Rows from block 9, named by matrix and row number. Rows with one number belong to one attention dimension. Each number is 500 + 40 x the weight over its row's rms, rounded and kept within 0 to 999. All counts start at 0. Numbers have three digits each. After the name is the row's rms in percent of the matrix's.
# q: attention query (model.blocks.9.attn.q.weight, 192x192), inputs 0-95
# k: attention key (model.blocks.9.attn.k.weight, 192x192), inputs 0-95
q.96 092:461491556480389493494510524513452532445521527547553455533463502462471499464541497485557498532518511545451435470506498424509522578508488499454467460470550515483469466516485431473538428527507499537535432534457490479467475472475488505463486469503568543475499536469515506569486518498466516483
q.97 104:559439474471480471515470476521554406438516492551507469657543522566517553518479469437515473457457504503542470527416519537538490450563454493486440430540498477501493554523534526486470497495548518454522532481514516476443525551489458496533461463480469484506493499451487523516462517487521534417
q.98 111:568511516529424513412559546461513600491449492478484462494567425515505482439495522426460499455531557474528560521524504572537529463511541542472461535525503552469499524611491452472463465450518393544530512465479488576497552488452507493463515520484576539555490497530426550525505546521491482499
q.99 093:444545449562459473489513500541526517436540464445446493468534528495445532557525472448462511528563549480483512489524512451543521511540497546427506428528470501437515552469544457568437405483511483492485499509498556563521579497491544467515543489435484539511507481468496511411586511487426505462
q.100 112:510528487506426530503527483489455459530448454490492465415567506520553430489358541456533439476518485514480542447532556465505540502462478505526543518499479485456434521511430563477565510480476495497475515519520513482473511499454519536463575471506543495541514480505479523567561475474484532432
q.101 100:556560505441546539546526518441421507433463551484554486483502457486473485450460498505572444512543513508502534510580553536507489463574493593452443481462499389559491500495487505546545436468482426484512582489490488479512426506483449521498469455528534466531567515444460454509491556499432480513
q.102 106:433505536564502592493535415464455433512545517479497521470489525474447496491564536530453517472486553605509485487497482542536508452538474449563502501495456544528443551531437518502561508445483486503474546550540548434477490488490527469555555403537553505488425471537527488451531521477489501498
q.103 103:429492497536508534488501518500502477446523481478505572470517532560520514476536497458474502609609483503523543442494515480529468428514452513482490455461493572555469475502459525467488454537516516593468509457480553552560535404470484522415570453480510529470458504521509450533567441427498492514
q.104 104:515561577457530489439451483507534491527543533511473451442492527521487522505539459487548474500421478488462541527465497522483482537502502481547573423530477558494492488569495519514550450474426448481530554530512445492509493463530557510518432552535458390538510504498514426460470478504525468553
q.105 102:535495478510425595497516519442500524507507492462553425488535529496480491443474528506526495495447496493434470550421532499497472411484520554479524469462484565507495525480500523488431540476489517479568490551519576521603548438476505495504559507508450426460487538572489511512443461496470500517
q.106 102:435460556544394518479464561502486484527498436468550453479505483534483502487476520505515521490551504551476540539538467549517592507422537528566474563536472569447560484479557546533511485557479475447466506481512578455437447537478539416487446473467490486481440515495554488488434459496487435496
q.107 104:506497496490520473478500569571574504458532534465491463509478558462490528479456493485547573470546457498478483535495513510547468522544499476412503489549562527435470483466483582491547475474508514564462438516508459532463468464565496514468511523504474539488495527471525462411519546517434469565
q.108 097:473518488545500517469518539564435510656524431477445528529514533535512495476543523554477404482528520473503495502553486463466497540499513457536487503500605429516553533524520443456476657543474420465483510511515465467570497564487488487513464490439436535448487524532520450534575472517507463495
q.109 104:482521448477471525479484537593463518553502542479554511456550480507501490470486544537563469475536506531501554446518514433501508503526494475426510597524496514508444438554467515585523513489583527480473552548525447481513502518440511477439550525500418485549490488539488400445440443465472510460
q.110 092:522482506501499482467532499512486462477462467462522532503546455487480472516439461516552459569575588504495485476487469547438448512610471484497435435517573481463466507469477490513525439462506439488506561464494449459494375471489541411546498555548507458479486459430502562466468477548559497583
k.96 096:528529470503462532468507474506541508514514521485485634469520465476478451430477540514619522536474396472580495518515499493540553489519524386507460499555531541531543525456487467459529542525480515497464496421483523515450487422523485515511476566527556489495514493522532505507509547456486511480
k.97 108:555519529482493437447467503492487485580510564474552447471523545502491440462486581503469484514516509522543535430489534493487490512484487508446504469531499485499484452497468603450540446455493480483517564529501558505514568465514433482472509507565519549529468498564550443502488521438526469479
k.98 106:527542535532549528540467542491560543549406499552512497504465478541543530510485486560431513399478562579487462491517471492538502562450574493406455490540527504461452486433491506460445521522547478495479442426510458587441437528561539491534580527499479531454544563525498474523441448561494462414
k.99 094:528496531466514406525431525543511552570519533533528556512441510477596550460554509480456491493545498512572480508471447483516565504492517544443440517509557423477486447504477493529442525497483513460487436515513525512413479506514475437507548545425517508450517567454520403543473529447524499501
k.100 110:483479556555458444464516562591468508471454504479455512516585510543560561467457431498466529445485533480519485499537447467542591498516482527507478457544469522547494504520487457398499435577478494513512504521489447541477463512583526505533506584560496480521527495472469546460512464517527557513
k.101 097:490548477522503491528565545531548505476498526503486509482544519531502481422441473577463525498464528424498518450459517495481505505514505541417475450499452516425445513466461528431546493504502543500519510454501448553488467515548544465549559481465490439512391567517507584565463477461518478497
k.102 102:434511491436484481522611547482511488494452503476524442402490479449514555498492483512547508547449478441496523507504445443525452434476500456550544469570553535480471529564480504479510505436545492563521451515482490491468503487492475469491553556465476462530466474462520498543553503523472486508
k.103 105:540543514463603475529491565528463567512484579530485435471467527517484508538520493502561446527505499480436453469481542534556467506527545540542485483496460472550471517577509480467470534456556464418415490449522426495452528517443587499458513550426556500502507478443524471504588501537459466515
k.104 102:504488518575532439445534522501490475548509473428459486466511456492525569544427481539449521544538480531565500504539478489486456459479490453454566545520602525560505522427535453532527496510519556505581477575474452497512516445463445505426465468520568573490542538474523500540438548486478565540
k.105 102:462522541558509480527518495471497519499447545514506514429515515500514551551484499531499494447532508541481458471497481577537458494490526532484531548475518440504604449440480450450428487464549544517549488500551498505525479474436547520472541568482532510541501501504539540488511443458461511487
k.106 102:467487460559446533533453489576488495484551452615526578502498493538506553470481484505461448459473463548529488501387505521510507520557528466457498599503467462519445550468539483514485478507453508481580499494422504483468507530576478487474499512513481486469480498474476508526497543474503506500
k.107 099:499499466484511539387450508509508483482602484515465565520566520494493559487463553496483527533502532554453568493461527471423528456493572498558479495455479562427501542491517469498522511495484468513476472518533490495532502380434452484484525488517530530546495559449431454486484567484471471522
k.108 097:498514473513457489493603480497526488422567441440520471509497474512525437503491575452516469516530482559456520551542506453508453495499524530435522457490484445509514505494538558493478512410481489470484474446569468471504523432514500475501480599509500462543538425549456488535554509478480479489
k.109 102:518517415429483438542491473490514547444505527521504489549500558514506477444476451493488532502440492508442483510516448441543564470499580517396472506507481540569505536473553459539505505434543549522500519513578486539506528475635515433477496549458521502529456455441432494526506507532463471474
k.110 086:526576484485476393516584454556516522476504536504509526503507476528528570504454533497524508581520483441484548493529479537516440498538507403440450435540529468507412577522465514477459527485462496479479531491424505515579516567476474494463488491506482465512429526539500497496497519471540535474